Weights of a small image captioner.
Model: 10.9M parameters, encoder moe top_k, encoder num experts 8, encoder layers 6, encoder width 192, decoder width 256, decoder activation swiglu.
Data: trained on simulated grey scan slices of phantoms with and without marks, 122500 training examples, 29.3 epochs.
Rows from block 4 of the text decoder of a small image captioner, named by matrix and row number. Rows with one number belong to one neuron. Each number is 50 + 12 x the weight over its row's rms, rounded and kept within 0 to 99. All counts start at 0.
After each neuron's rows are labels from the 100 texts, of 14848, where the neuron reaches its largest size: "fires on" is the input token at the peak. Only what is clearly more common there than usual is listed. The data: simulated grey scan slices of phantoms with and without marks. In brackets: how many of the 100.
# gate: MLP gate (decoder.blocks.4.mlp.gate.weight, 512x256), inputs 0-127
# fc1: MLP up (decoder.blocks.4.mlp.fc1.weight, 512x256), inputs 0-127
# fc2: MLP down (decoder.blocks.4.mlp.fc2.weight, 256x512, transposed), outputs 0-127

gate.466:54 40 64 41 53 52 49 43 61 49 61 51 44 31 50 62 67 43 45 56 41 60 36 61 44 37 39 56 40 45 47 61 50 28 35 77 58 63 88 46 37 52 43 46 50 40 48 45 54 57 58 68 49 27 42 82 53 47 37 27 42 47 44 63 40 39 64 52 46 37 52 63 27 69 47 48 56 39 70 44 66 54 40 46 59 40 52 52 45 57 55 66 73 35 34 62 37 67 42 34 37 53 37 51 36 56 53 52 31 54 52 43 60 55 30 36 59 40 52 68 43 57 55 75 55 65 31 49
fc1.466:27 63 39 45 25 65 39 64 35 47 49 53 47 40 66 24 35 52 66 70 50 45 31 58 51 54 14 49 58 45 31 56 44 59 57 54 40 60 33 34 44 48 50 44 54 43 43 57 45 44 54 43 61 43 89 41 49 64 49 44 65 49 26 61 50 51 52 46 30 49 73 62 33 43 41 39 36 65 47 67 68 46 36 57 48 48 56 29 59 42 62 83 42 44 39 44 48 30 18 55 41 35 54 60 52 53 49 61 59 47 68 47 45 46 44 50 43 45 41 35 47 54 70 41 39 30 35 60
fc2.466:40 43 61 44 73 56 77 51 53 59 61 68 66 61 48 62 45 34 31 53 54 51 28 39 46 50 41 50 54 59 36 65 43 51 59 54 28 50 59 56 37 48 53 42 46 30 55 56 61 62 38 45 52 41 26 71 36 50 57 41 33 53 63 68 39 49 55 50 45 46 55 44 32 43 66 42 65 56 44 66 28 50 65 52 64 69 72 50 45 41 45 52 68 53 67 54 42 46 60 49 52 42 35 65 21 29 70 57 40 59 29 40 69 44 39 71 67 61 68 59 38 44 54 82 25 45 59 45
fires on: "in" (100)

gate.345:74 41 66 56 39 52 53 32 50 49 29 59 38 37 53 45 40 58 62 45 64 67 55 52 57 43 56 40 46 49 45 65 50 49 29 74 53 52 55 50 58 37 34 26 47 30 58 45 37 50 24 49 41 43 52 52 70 34 29 50 59 61 34 36 47 52 73 52 65 65 42 41 56 65 52 40 47 51 61 46 65 66 36 32 56 65 50 49 53 38 61 50 54 39 68 62 48 50 66 51 54 45 52 40 53 53 31 44 35 48 47 62 46 61 55 44 64 78 59 61 67 57 55 22 60 48 49 59
fc1.345:33 45 45 21 64 56 45 43 61 57 63 54 57 33 57 48 57 72 50 47 33 52 53 50 67 49 41 52 52 46 42 52 51 60 37 43 61 40 39 53 45 78 72 51 50 56 57 52 42 73 50 62 37 65 18 47 56 52 51 50 45 46 34 68 40 46 37 48 34 60 45 54 52 58 67 60 59 23 40 54 43 66 47 52 38 65 54 48 67 48 45 44 58 39 75 38 56 55 32 67 44 37 44 55 49 47 61 45 42 47 40 53 57 34 43 44 52 49 43 59 18 01 45 66 53 47 69 34
fc2.345:47 59 46 46 29 44 60 53 61 63 33 48 38 36 53 36 38 41 44 35 60 49 48 43 51 78 41 43 44 38 64 50 45 22 57 57 55 77 71 63 40 26 48 56 38 38 35 47 61 45 41 60 44 68 43 74 31 28 39 59 37 48 44 58 46 54 45 54 37 45 59 32 69 55 50 70 34 51 44 51 57 52 35 52 63 40 52 68 45 52 74 56 70 56 56 37 55 59 55 50 34 52 57 41 55 46 47 60 42 62 52 19 68 32 49 32 70 36 23 25 62 34 62 41 39 52 46 41
fires on: "the" (90)

gate.280:61 37 49 44 48 42 28 39 46 46 51 36 66 58 46 51 27 45 60 42 37 37 57 76 64 43 47 49 35 57 39 46 59 71 49 53 53 52 45 39 44 47 59 62 55 62 59 71 60 52 35 43 62 53 55 43 48 40 41 66 45 30 62 40 51 56 58 58 65 44 56 65 27 66 63 47 86 54 68 47 52 52 26 56 47 29 62 48 49 65 63 60 44 73 60 45 63 42 50 46 50 62 54 59 40 29 58 54 12 37 50 64 40 54 51 27 50 29 48 19 75 38 59 37 45 54 56 61
fc1.280:39 33 42 38 47 42 38 52 61 26 48 72 42 55 34 54 35 51 52 46 47 63 56 66 74 39 81 57 45 43 54 53 49 46 53 40 33 51 47 56 49 45 53 69 53 46 66 49 63 42 20 71 41 45 48 48 31 41 43 31 45 40 49 36 51 71 51 63 43 57 53 21 80 48 39 66 56 52 70 49 56 51 55 70 61 30 34 52 60 36 57 58 42 36 44 15 57 45 60 53 41 46 48 49 55 45 38 67 54 36 53 43 53 37 32 36 55 54 49 40 59 44 38 33 44 44 55 49
fc2.280:41 41 38 42 46 46 58 59 57 51 36 24 50 50 70 40 47 48 49 40 36 44 46 49 51 57 37 48 65 22 56 52 54 48 47 40 24 71 39 52 34 41 30 41 44 37 37 67 50 53 37 46 66 58 31 55 74 46 46 49 44 34 48 42 46 43 39 57 39 55 38 61 64 42 76 61 60 56 84 41 45 66 40 37 55 49 34 60 43 33 55 54 53 56 40 61 60 55 58 59 88 37 54 65 60 43 62 56 55 54 36 57 55 42 58 56 42 49 55 44 39 30 43 80 39 68 52 41
fires on: "ring" (92)

gate.117:30 47 40 70 42 58 38 43 63 50 37 57 43 46 63 37 43 37 47 60 44 49 53 69 43 51 50 79 39 50 69 43 63 57 46 67 65 78 57 53 53 79 31 39 68 58 68 48 28 50 46 30 60 75 32 37 57 34 35 52 50 68 43 58 68 39 52 58 48 46 40 48 77 40 62 49 37 56 58 53 66 53 49 40 42 65 33 36 34 60 51 38 43 52 63 74 85 52 64 50 61 37 43 42 60 54 46 55 67 44 33 51 63 54 54 46 56 68 59 56 41 49 59 45 50 32 66 69
fc1.117:47 48 39 25 44 72 53 54 54 46 82 72 56 36 65 61 54 55 46 72 38 41 35 33 37 64 60 42 60 63 49 50 48 34 31 46 30 59 44 39 53 56 32 68 37 48 60 40 38 64 41 44 50 39 34 50 65 63 47 45 89 30 78 48 54 54 29 36 59 56 61 54 33 65 50 48 49 44 37 48 38 21 40 37 39 68 59 25 49 84 45 72 39 52 34 47 50 48 40 64 55 36 51 50 55 38 55 61 38 53 47 39 74 69 62 52 52 55 66 56 57 65 64 55 65 59 38 37
fc2.117:71 50 45 54 52 38 65 25 37 39 42 44 39 40 52 46 43 34 55 43 82 27 44 40 61 59 36 37 45 38 44 45 55 37 57 39 61 63 61 58 52 43 47 35 44 61 52 28 36 42 23 58 57 59 58 54 54 23 32 24 50 39 64 53 58 30 65 46 55 64 44 64 49 54 31 43 64 70 37 70 69 44 42 50 53 44 48 47 67 54 57 54 41 41 63 33 53 49 50 61 46 44 31 49 41 36 40 58 62 53 66 37 40 66 58 35 41 50 48 38 37 45 35 54 41 46 62 38
fires on: "in" (78)

gate.168:38 44 51 46 41 56 33 36 64 39 68 46 36 41 49 58 64 49 41 56 53 30 45 61 49 50 33 34 65 48 50 53 48 56 22 60 29 23 67 46 54 38 26 68 23 59 36 59 66 46 56 52 48 66 35 70 68 59 66 56 43 51 40 56 50 68 51 40 52 37 50 47 58 61 39 52 25 41 45 38 39 62 58 58 48 64 54 54 64 54 69 53 73 58 44 58 59 51 40 39 50 23 29 56 25 44 36 52 44 49 19 58 57 49 42 51 43 38 44 53 54 43 48 35 47 62 72 56
fc1.168:73 46 54 31 68 58 40 50 40 51 49 46 72 56 51 36 39 53 62 70 55 50 43 72 43 80 34 18 40 46 56 32 21 61 68 52 45 57 43 54 60 53 49 41 59 74 44 50 48 52 36 61 67 54 53 56 60 58 62 46 66 24 48 71 42 51 49 63 55 46 72 48 47 55 75 30 50 58 27 51 60 42 40 57 46 69 33 43 51 36 49 69 63 50 58 31 65 57 51 43 53 59 66 63 61 49 57 57 52 51 62 64 54 60 48 46 48 55 67 60 53 76 58 29 70 54 50 50
fc2.168:62 68 28 51 63 61 28 81 57 54 50 66 58 45 48 58 57 41 46 53 26 72 40 63 52 50 35 42 62 43 35 47 38 61 45 57 70 51 56 46 42 50 43 79 54 38 44 43 38 57 75 47 45 34 65 58 45 58 55 32 58 78 54 26 48 60 32 38 77 68 66 46 52 36 51 39 39 63 31 66 61 53 59 55 48 37 38 32 58 54 66 68 49 54 44 43 61 54 44 54 48 43 28 43 51 76 61 37 38 56 41 38 50 41 36 32 17 75 51 33 57 60 46 45 56 43 59 67
fires on: "ring" (90)

gate.382:61 61 46 43 53 57 34 49 56 64 56 39 40 61 58 44 56 41 57 51 32 45 44 53 43 46 61 51 31 38 59 46 46 64 59 54 42 60 65 46 40 50 53 28 34 65 48 47 43 91 43 69 57 30 30 40 49 58 43 44 57 38 47 53 37 70 33 56 70 51 67 55 52 56 43 57 46 37 35 29 62 74 41 40 41 36 29 64 51 62 42 58 46 37 40 56 67 44 58 41 48 50 22 65 41 53 47 66 50 38 49 56 65 44 66 58 31 44 49 65 60 42 51 39 44 80 47 46
fc1.382:51 64 33 57 57 42 42 41 55 45 63 49 34 47 41 41 56 31 68 46 54 51 41 51 67 47 54 70 50 49 60 59 69 48 47 40 48 20 59 68 27 35 29 56 38 28 22 41 47 54 56 71 54 43 42 56 47 31 46 50 74 72 30 49 75 34 37 59 33 60 53 67 65 57 40 51 34 52 45 38 56 49 55 42 45 63 51 36 48 58 51 48 58 60 47 41 51 40 73 51 51 30 57 55 38 55 48 49 23 33 41 61 55 45 29 76 49 55 73 45 65 77 35 54 59 52 32 42
fc2.382:28 48 46 61 47 21 62 58 66 71 58 71 41 43 57 35 49 50 45 43 60 33 51 71 44 77 35 55 46 44 55 62 46 46 52 47 36 53 52 48 54 62 36 43 66 49 49 66 43 43 63 32 43 46 41 73 54 44 77 39 68 49 51 39 47 29 43 68 39 23 56 60 54 52 61 41 24 59 30 47 59 27 57 53 63 65 55 49 48 52 58 36 67 42 74 54 48 44 67 55 29 50 39 36 55 62 45 25 39 46 45 43 33 37 56 46 42 66 40 51 64 37 46 50 31 49 39 54
fires on: "in" (64)

gate.399:48 39 59 53 54 68 59 54 35 75 37 48 50 34 34 44 34 75 59 38 34 40 48 45 49 52 47 73 51 42 62 50 25 51 60 41 46 44 39 40 54 49 48 86 47 44 49 43 50 68 59 49 60 31 67 63 37 45 60 61 51 63 56 54 54 59 33 58 52 41 50 40 63 38 51 58 44 63 52 31 39 51 53 31 26 52 56 39 39 44 65 53 51 31 63 47 62 48 60 52 55 43 31 65 57 56 61 57 59 66 46 53 50 67 40 59 58 39 50 61 57 33 68 28 55 59 32 68
fc1.399:62 56 37 25 47 62 42 63 64 56 51 67 54 60 46 32 55 43 47 55 60 47 70 54 75 53 54 66 61 68 34 56 49 61 49 48 50 67 62 51 35 54 48 51 57 53 39 50 63 58 56 68 40 40 61 61 47 41 24 37 72 42 44 48 56 48 55 43 46 46 62 34 66 42 39 45 38 54 66 38 46 54 40 40 51 39 58 37 53 68 50 45 59 41 38 52 59 62 57 64 35 53 56 35 49 53 51 47 48 55 68 53 42 47 55 54 41 63 48 40 57 50 78 59 33 45 31 46
fc2.399:59 51 44 51 38 38 38 54 54 70 43 48 43 46 66 44 55 22 58 54 43 33 58 43 54 45 50 44 63 59 64 61 58 54 47 68 31 48 46 55 42 59 45 52 50 64 39 53 34 52 42 38 58 59 37 66 71 47 52 53 46 47 65 54 56 49 40 41 40 75 62 38 51 60 37 34 69 29 59 52 44 66 53 16 36 52 58 48 36 37 49 53 54 67 35 33 82 41 35 48 47 57 61 56 60 45 60 57 47 68 51 59 50 66 53 39 58 61 51 21 27 63 38 56 67 45 55 48
fires on: "bright" (90); "no" (10)

gate.247:62 50 35 55 37 47 39 61 45 63 39 40 31 56 64 48 37 57 29 52 40 55 43 64 42 66 57 36 50 45 54 67 66 53 39 38 67 68 55 58 39 44 30 49 18 59 33 30 26 54 35 44 37 50 41 50 66 67 54 49 58 41 48 46 59 47 54 57 34 46 66 49 70 45 43 32 50 65 38 52 45 62 52 54 31 34 36 35 53 39 61 70 56 55 51 67 50 59 40 65 65 48 36 26 60 45 57 59 57 66 52 63 48 63 60 31 47 52 76 56 53 73 54 62 40 58 71 55
fc1.247:28 50 60 68 38 46 55 31 71 40 60 40 79 55 63 51 67 34 55 54 53 30 43 52 50 31 61 33 46 42 37 62 58 47 52 41 53 37 37 29 74 43 57 50 67 59 44 38 40 41 49 50 44 43 49 52 82 57 57 40 69 41 62 63 45 41 31 65 37 30 19 63 44 59 45 49 51 39 37 54 67 73 48 34 28 62 61 53 39 65 43 52 27 61 77 44 55 65 48 59 54 62 67 32 67 61 44 28 71 58 48 37 69 39 54 50 63 55 41 63 55 69 58 57 35 58 47 55
fc2.247:57 52 48 51 54 52 34 51 40 41 29 65 36 56 46 37 59 65 49 36 37 45 19 42 42 50 53 58 51 79 92 30 38 31 59 35 55 62 42 82 79 63 37 42 35 58 60 42 41 58 58 50 33 48 58 50 46 47 16 49 49 33 46 45 31 53 54 39 52 59 64 44 79 41 53 60 63 62 71 49 46 55 28 47 54 58 67 44 45 54 60 36 49 46 33 34 39 52 58 36 56 31 53 52 32 60 73 68 42 61 48 68 38 48 66 51 34 58 70 29 53 28 49 59 40 57 47 42
fires on: "ring" (93)

gate.189:54 62 39 39 41 70 66 24 44 41 49 45 50 59 73 76 50 33 33 49 50 36 10 51 49 41 69 55 49 38 31 42 46 61 66 50 48 36 48 36 65 40 26 59 46 40 53 43 58 35 56 43 34 64 59 48 43 46 44 47 41 61 47 60 35 55 51 43 36 38 44 60 67 60 48 24 50 46 32 74 64 63 39 44 47 77 35 50 51 41 44 49 76 38 36 56 51 63 55 38 63 55 74 44 25 46 26 59 33 38 59 54 12 34 72 72 47 47 59 62 56 36 66 37 48 64 49 61
fc1.189:55 58 57 44 44 67 46 54 55 47 38 59 68 68 74 48 46 35 47 32 49 50 36 51 65 34 51 50 50 64 31 33 46 40 65 49 42 49 49 29 60 47 67 27 63 47 57 54 34 42 45 72 40 25 69 39 40 54 38 39 43 41 36 58 65 44 49 25 32 55 49 54 36 69 47 41 58 39 46 52 65 50 37 52 32 34 59 51 68 29 43 50 65 51 54 39 30 60 59 60 39 62 35 51 47 34 64 46 46 48 52 62 58 52 59 47 50 63 34 37 72 57 61 46 41 50 65 47
fc2.189:46 44 38 46 67 30 33 50 48 34 31 47 39 40 55 43 45 31 48 53 58 58 41 68 70 38 50 41 42 61 37 54 41 71 51 37 53 34 55 60 42 57 41 58 50 71 51 67 60 62 39 68 44 57 55 41 52 49 39 34 29 59 38 28 33 68 43 48 60 52 35 63 51 47 31 55 39 24 56 53 64 24 62 64 63 51 58 55 54 48 41 60 27 45 81 69 37 63 43 57 35 35 58 54 66 53 36 56 66 55 57 53 37 58 34 41 46 48 36 61 50 48 50 38 51 36 43 59
fires on: "ring" (90)

gate.28:67 44 68 84 43 50 53 29 60 79 27 35 44 40 54 39 57 63 47 52 37 44 42 59 43 52 52 32 44 63 54 73 54 53 63 60 34 64 47 23 33 84 47 43 28 65 58 34 45 40 47 40 31 52 45 51 34 45 39 59 44 56 52 48 50 67 43 45 20 57 26 40 47 45 41 53 49 55 58 51 47 62 36 60 31 50 67 53 58 38 42 40 47 42 61 81 45 47 44 56 21 38 34 69 61 53 52 65 66 55 63 46 55 42 70 46 48 36 53 56 47 63 56 54 46 70 46 51
fc1.28:55 55 56 59 73 53 46 55 61 42 34 56 61 28 51 67 49 75 53 53 53 48 46 46 48 47 68 32 36 43 53 30 46 51 33 28 39 32 77 50 42 62 50 46 57 85 49 43 56 44 54 45 55 56 58 44 32 48 47 52 47 58 49 27 63 43 55 39 53 63 39 48 53 55 22 45 34 68 74 53 40 62 45 39 55 58 35 39 32 60 62 64 39 45 55 45 38 75 57 46 39 54 60 77 59 20 61 39 52 62 67 34 48 36 72 41 65 50 32 59 48 27 51 63 38 30 48 63
fc2.28:35 46 42 45 48 46 45 46 43 36 45 51 50 48 63 48 51 61 55 32 55 48 24 38 49 52 43 72 43 52 50 56 58 63 56 61 34 37 56 57 53 64 49 51 34 52 53 41 65 63 50 35 62 24 42 62 45 61 40 55 28 47 48 53 62 37 26 59 48 60 80 68 31 48 23 35 38 70 50 66 40 52 48 58 54 51 50 69 58 68 58 85 65 41 67 54 60 53 38 44 73 52 57 50 53 49 35 37 48 67 25 43 31 32 42 56 57 66 60 52 52 39 56 62 69 37 30 40
fires on: "in" (58); "," (32); "dark" (10)

gate.120:49 31 48 83 31 70 57 69 70 53 29 60 67 52 56 50 34 50 52 50 35 56 56 73 49 59 46 49 46 46 61 50 78 42 47 24 74 58 75 45 35 47 63 64 51 65 32 49 54 48 64 60 55 37 53 49 37 49 70 43 52 49 57 43 46 66 64 59 57 61 48 43 73 61 59 42 53 65 64 34 37 33 45 71 45 55 57 58 49 46 40 66 44 40 60 61 59 51 76 46 32 42 46 54 50 36 59 40 59 52 49 48 37 68 70 52 50 44 51 61 60 54 43 62 40 54 62 31
fc1.120:38 37 53 47 47 43 43 39 75 50 47 66 46 43 56 67 46 59 42 31 37 52 57 33 53 33 48 17 77 23 42 35 49 47 64 46 73 43 49 39 66 47 47 62 42 50 48 42 34 63 48 38 27 77 55 50 56 57 44 31 77 43 56 34 55 40 52 76 38 35 67 56 66 41 57 62 53 70 48 37 81 64 54 54 46 72 42 57 54 56 39 51 55 60 50 54 52 46 35 42 60 42 54 46 50 25 42 62 42 74 34 43 34 36 48 37 67 69 48 28 61 40 37 50 42 44 50 76
fc2.120:55 46 37 71 65 36 27 28 54 41 34 43 45 47 33 71 58 58 59 53 29 33 41 60 29 32 61 39 66 44 61 64 45 53 45 58 47 37 38 46 69 63 49 40 31 37 33 36 39 53 48 58 54 29 46 59 40 56 55 50 41 45 57 28 29 56 74 48 61 59 52 49 44 49 64 59 64 48 40 66 63 68 69 45 62 45 35 52 33 33 45 54 44 52 84 57 26 54 26 56 51 22 31 62 34 54 53 52 44 54 56 48 46 45 49 47 41 55 49 62 59 57 56 62 55 49 46 41
fires on: "the" (66); "bright" (32)

gate.239:48 58 40 38 55 53 45 51 64 52 33 56 53 33 50 44 33 66 41 37 64 45 56 26 47 67 46 46 52 48 56 54 53 61 66 52 44 49 56 58 60 43 43 33 41 39 42 55 49 58 55 43 77 59 78 48 42 65 49 53 61 63 41 61 47 45 45 54 57 63 47 46 54 33 45 32 62 41 44 39 68 57 47 64 39 59 38 58 62 55 47 63 52 58 53 82 47 47 38 41 54 73 51 66 58 45 50 65 69 49 49 42 44 46 73 59 65 42 56 59 69 53 34 63 51 40 27 37
fc1.239:30 55 61 60 68 41 36 35 64 62 67 65 49 62 78 52 45 42 61 40 50 51 44 44 60 43 44 44 89 54 28 50 50 54 64 46 68 54 70 36 30 48 44 40 48 46 56 67 45 31 51 48 37 57 50 54 50 53 14 59 57 42 46 53 44 69 55 51 37 36 48 69 63 64 41 45 36 33 37 65 38 74 46 38 37 67 49 47 46 57 39 49 43 49 39 32 55 43 45 66 40 61 54 60 74 27 45 46 67 40 49 55 67 53 51 53 28 40 65 34 57 42 36 48 60 54 39 39
fc2.239:65 49 40 48 47 28 50 55 49 58 64 59 19 39 29 46 57 62 35 56 41 68 43 61 46 45 38 51 53 29 39 46 33 50 40 61 47 41 44 55 49 49 53 45 43 41 62 56 47 36 57 67 67 39 47 60 23 48 46 46 59 48 50 58 43 59 58 58 34 38 68 60 39 33 53 55 44 45 42 51 25 20 56 41 56 36 49 53 51 57 41 40 52 58 42 51 48 51 61 66 42 36 45 59 45 39 45 56 70 66 50 46 54 71 53 46 53 60 34 39 56 58 32 38 71 42 50 47
fires on: "the" (88)

gate.197:35 42 45 37 55 53 38 54 52 41 30 54 36 61 55 45 29 45 51 39 51 46 73 43 52 37 42 36 35 57 43 42 51 31 48 46 38 54 49 53 45 49 33 51 61 46 49 47 48 63 27 46 49 56 53 43 30 42 50 54 62 78 76 38 36 47 45 42 55 47 27 55 60 55 65 51 73 60 54 45 49 69 53 43 44 55 71 40 61 36 45 59 54 62 48 56 41 55 42 23 55 66 15 42 41 20 54 46 59 56 44 41 74 50 41 33 50 34 35 70 44 54 55 57 24 34 50 49
fc1.197:38 58 52 72 38 51 61 54 41 80 56 45 43 56 67 33 41 52 55 43 40 54 45 30 39 41 49 58 61 51 59 30 81 48 53 63 55 40 50 52 81 55 58 36 48 44 46 40 57 44 44 64 40 50 26 46 64 37 41 51 26 50 51 55 60 51 52 53 43 63 53 50 52 51 66 51 20 51 35 43 55 47 51 53 48 60 50 34 78 22 45 51 54 40 44 15 54 58 58 35 67 44 45 33 28 55 44 65 65 58 40 49 51 62 48 59 47 60 41 25 74 42 58 50 34 59 67 58
fc2.197:69 34 51 40 54 41 66 41 57 38 36 64 48 34 50 50 40 30 36 20 30 38 50 67 46 54 63 37 46 60 38 41 45 43 26 65 55 59 89 37 43 28 32 49 51 27 43 51 56 52 29 35 60 38 42 51 53 69 40 63 62 61 52 56 58 48 64 26 60 53 49 54 29 47 39 47 48 56 57 61 55 30 51 50 47 45 59 48 57 46 50 37 52 35 51 48 41 45 48 27 67 57 55 64 49 49 29 36 39 34 63 26 60 43 30 44 61 53 37 44 31 60 78 76 22 65 57 44
fires on: "bright" (61)

gate.31:47 54 45 48 50 42 60 54 65 54 30 56 50 32 52 67 51 62 50 45 49 41 50 47 59 57 39 66 48 53 56 44 56 33 50 50 64 56 55 32 36 74 34 34 20 56 58 66 33 72 65 61 51 42 52 25 45 29 57 54 57 70 41 37 76 41 40 53 64 35 54 55 42 34 62 23 64 53 52 47 37 60 37 40 73 52 64 41 38 47 44 70 38 52 59 58 55 47 68 78 53 53 66 31 37 49 54 58 49 55 68 53 46 35 60 42 42 70 24 47 50 44 58 28 42 45 67 54
fc1.31:60 42 46 51 50 41 49 52 35 41 54 43 41 48 52 53 43 42 39 33 69 28 52 60 36 54 56 69 61 32 52 45 45 43 64 32 55 53 53 61 43 56 66 48 67 50 68 32 62 73 38 34 60 42 45 41 45 51 35 42 43 73 54 71 54 66 22 51 55 26 46 37 38 57 52 61 30 43 50 54 55 45 54 65 44 50 50 52 24 58 53 54 30 27 55 57 42 55 63 59 40 43 51 76 29 64 30 59 49 40 38 46 34 47 56 64 50 53 39 43 54 39 48 56 34 56 60 49
fc2.31:31 32 43 56 58 37 59 54 50 24 31 40 50 57 36 53 36 41 78 46 36 59 56 58 51 54 69 52 50 57 34 47 41 47 76 62 27 29 45 27 46 32 43 44 17 51 38 47 57 42 62 61 64 49 47 52 51 54 61 47 33 48 45 50 38 50 67 56 49 49 42 32 60 67 61 63 35 35 43 74 23 49 60 57 56 66 55 50 47 41 33 46 40 42 37 66 40 33 47 57 47 80 45 28 71 46 51 63 57 67 57 29 72 35 47 50 52 46 42 58 45 72 47 45 47 38 88 64
fires on: "bright" (82)

gate.165:21 49 58 62 50 65 63 51 44 55 70 47 58 52 44 42 32 47 36 42 46 38 55 48 67 14 60 49 40 54 58 39 40 47 38 32 56 49 68 55 51 62 35 53 47 59 62 41 38 69 53 59 50 52 55 44 29 45 62 44 18 50 63 42 42 55 50 40 39 74 39 25 56 37 66 68 37 54 46 49 58 36 53 66 57 62 43 50 48 34 18 34 30 47 47 64 54 35 55 70 53 46 43 55 44 41 56 45 47 52 32 36 61 39 32 49 59 39 48 26 40 66 83 35 64 33 29 38
fc1.165:52 31 52 51 74 31 50 47 29 44 45 64 50 62 47 64 36 76 49 59 63 59 51 38 77 41 58 44 53 65 58 51 34 38 46 44 66 46 39 56 32 43 46 48 42 50 37 52 50 60 62 45 58 67 61 57 50 37 43 49 69 61 57 25 40 41 63 52 55 41 34 49 32 45 20 38 51 64 46 22 52 51 75 35 68 48 30 45 64 40 29 49 36 43 51 57 53 39 34 66 51 51 49 35 53 20 71 48 41 65 54 67 47 49 69 54 30 30 25 46 56 55 55 55 38 36 61 46
fc2.165:49 69 20 44 48 64 45 56 61 47 40 67 60 65 45 61 47 45 43 48 20 53 50 54 45 58 51 46 28 43 31 58 45 47 53 47 55 59 77 47 53 48 43 46 48 36 54 71 58 55 47 40 45 48 55 53 65 56 73 42 57 39 29 58 42 43 48 64 45 33 61 20 41 52 39 59 54 45 58 51 55 56 35 52 33 34 50 53 45 67 34 70 59 33 56 44 33 44 61 56 53 58 74 61 58 56 48 39 83 56 65 67 66 52 54 33 58 58 38 72 56 43 55 51 60 58 65 50
fires on: "in" (32); "half" (32); "mark" (19)

gate.330:65 40 60 32 68 47 25 44 50 28 44 33 62 62 33 56 60 51 43 58 46 49 75 66 37 32 57 23 60 60 60 36 54 50 48 67 51 60 45 43 33 74 38 54 45 57 59 53 55 66 69 56 62 43 61 45 54 61 59 50 50 60 51 51 55 51 48 69 65 40 49 73 36 36 54 45 29 48 55 37 67 35 62 55 36 44 40 75 49 56 63 28 43 44 51 80 48 44 55 38 25 62 49 40 52 52 60 50 52 43 60 51 68 31 64 46 57 36 70 65 54 65 60 64 43 59 55 56
fc1.330:48 45 43 50 37 66 33 27 55 58 64 53 59 45 46 42 44 42 69 84 62 55 60 55 48 43 27 38 28 43 58 41 19 36 36 51 47 56 68 46 45 50 35 56 46 42 46 65 61 33 55 47 43 56 58 19 46 39 45 36 52 52 42 56 49 60 61 60 59 36 36 52 31 52 47 25 34 55 68 56 67 82 60 70 62 46 37 38 52 42 61 68 62 41 45 60 62 29 55 73 46 44 53 57 66 48 48 60 58 33 60 55 51 41 32 58 39 46 48 65 51 48 52 47 46 47 43 53
fc2.330:41 59 21 44 34 38 49 42 74 56 61 42 45 36 66 64 52 57 45 62 49 56 45 36 46 61 64 50 46 55 84 36 57 35 46 20 47 64 57 43 41 51 18 45 55 50 57 46 60 40 42 46 63 36 59 68 46 54 60 61 48 53 46 26 66 51 43 41 50 40 44 42 26 20 44 31 60 58 49 49 46 48 69 63 55 54 51 40 41 52 58 44 63 43 54 73 40 57 28 62 47 46 41 47 62 56 43 40 50 39 61 49 52 47 72 53 62 47 54 47 55 50 79 34 39 60 51 58
fires on: "in" (100)

gate.381:53 46 54 51 64 61 42 39 53 32 47 62 52 45 37 72 72 16 69 44 51 45 67 44 27 59 56 62 43 42 22 62 44 56 29 48 40 57 34 57 56 56 55 37 60 48 62 52 49 35 47 50 81 50 57 49 63 40 63 25 64 55 71 42 66 62 46 69 48 58 78 52 76 60 62 48 44 65 34 39 52 57 31 58 37 53 62 47 31 66 59 57 60 34 55 29 45 30 52 64 45 75 37 69 55 37 74 59 27 56 38 57 53 54 22 49 53 66 48 47 33 52 54 57 54 59 48 37
fc1.381:66 39 53 64 76 54 53 41 57 50 49 71 55 53 39 49 27 65 40 52 42 45 60 53 36 55 83 40 47 56 54 64 67 53 47 53 44 52 47 46 58 48 57 45 47 54 56 27 52 69 49 50 63 53 30 36 67 61 38 44 51 31 20 45 47 35 46 27 42 42 39 34 69 75 66 53 50 42 36 71 61 40 42 51 66 53 41 44 59 51 49 60 70 85 39 70 54 34 54 58 37 32 28 39 59 41 56 55 52 31 46 74 42 43 47 39 52 57 44 44 42 37 41 39 57 38 56 58
fc2.381:40 69 56 64 53 38 46 44 55 45 57 51 50 63 35 32 58 51 35 59 38 40 47 70 43 42 33 12 69 65 21 65 38 47 43 43 53 43 56 63 56 43 39 59 32 57 66 32 50 49 29 52 51 32 37 40 35 49 51 37 49 43 74 37 32 70 30 76 46 49 66 40 55 48 51 38 42 32 40 52 56 39 49 67 36 56 49 20 32 46 51 34 56 44 50 34 66 42 62 77 50 65 34 60 56 50 58 47 45 34 35 50 44 54 47 52 70 47 45 54 44 38 52 45 42 58 20 29
fires on: "in" (66); "half" (21)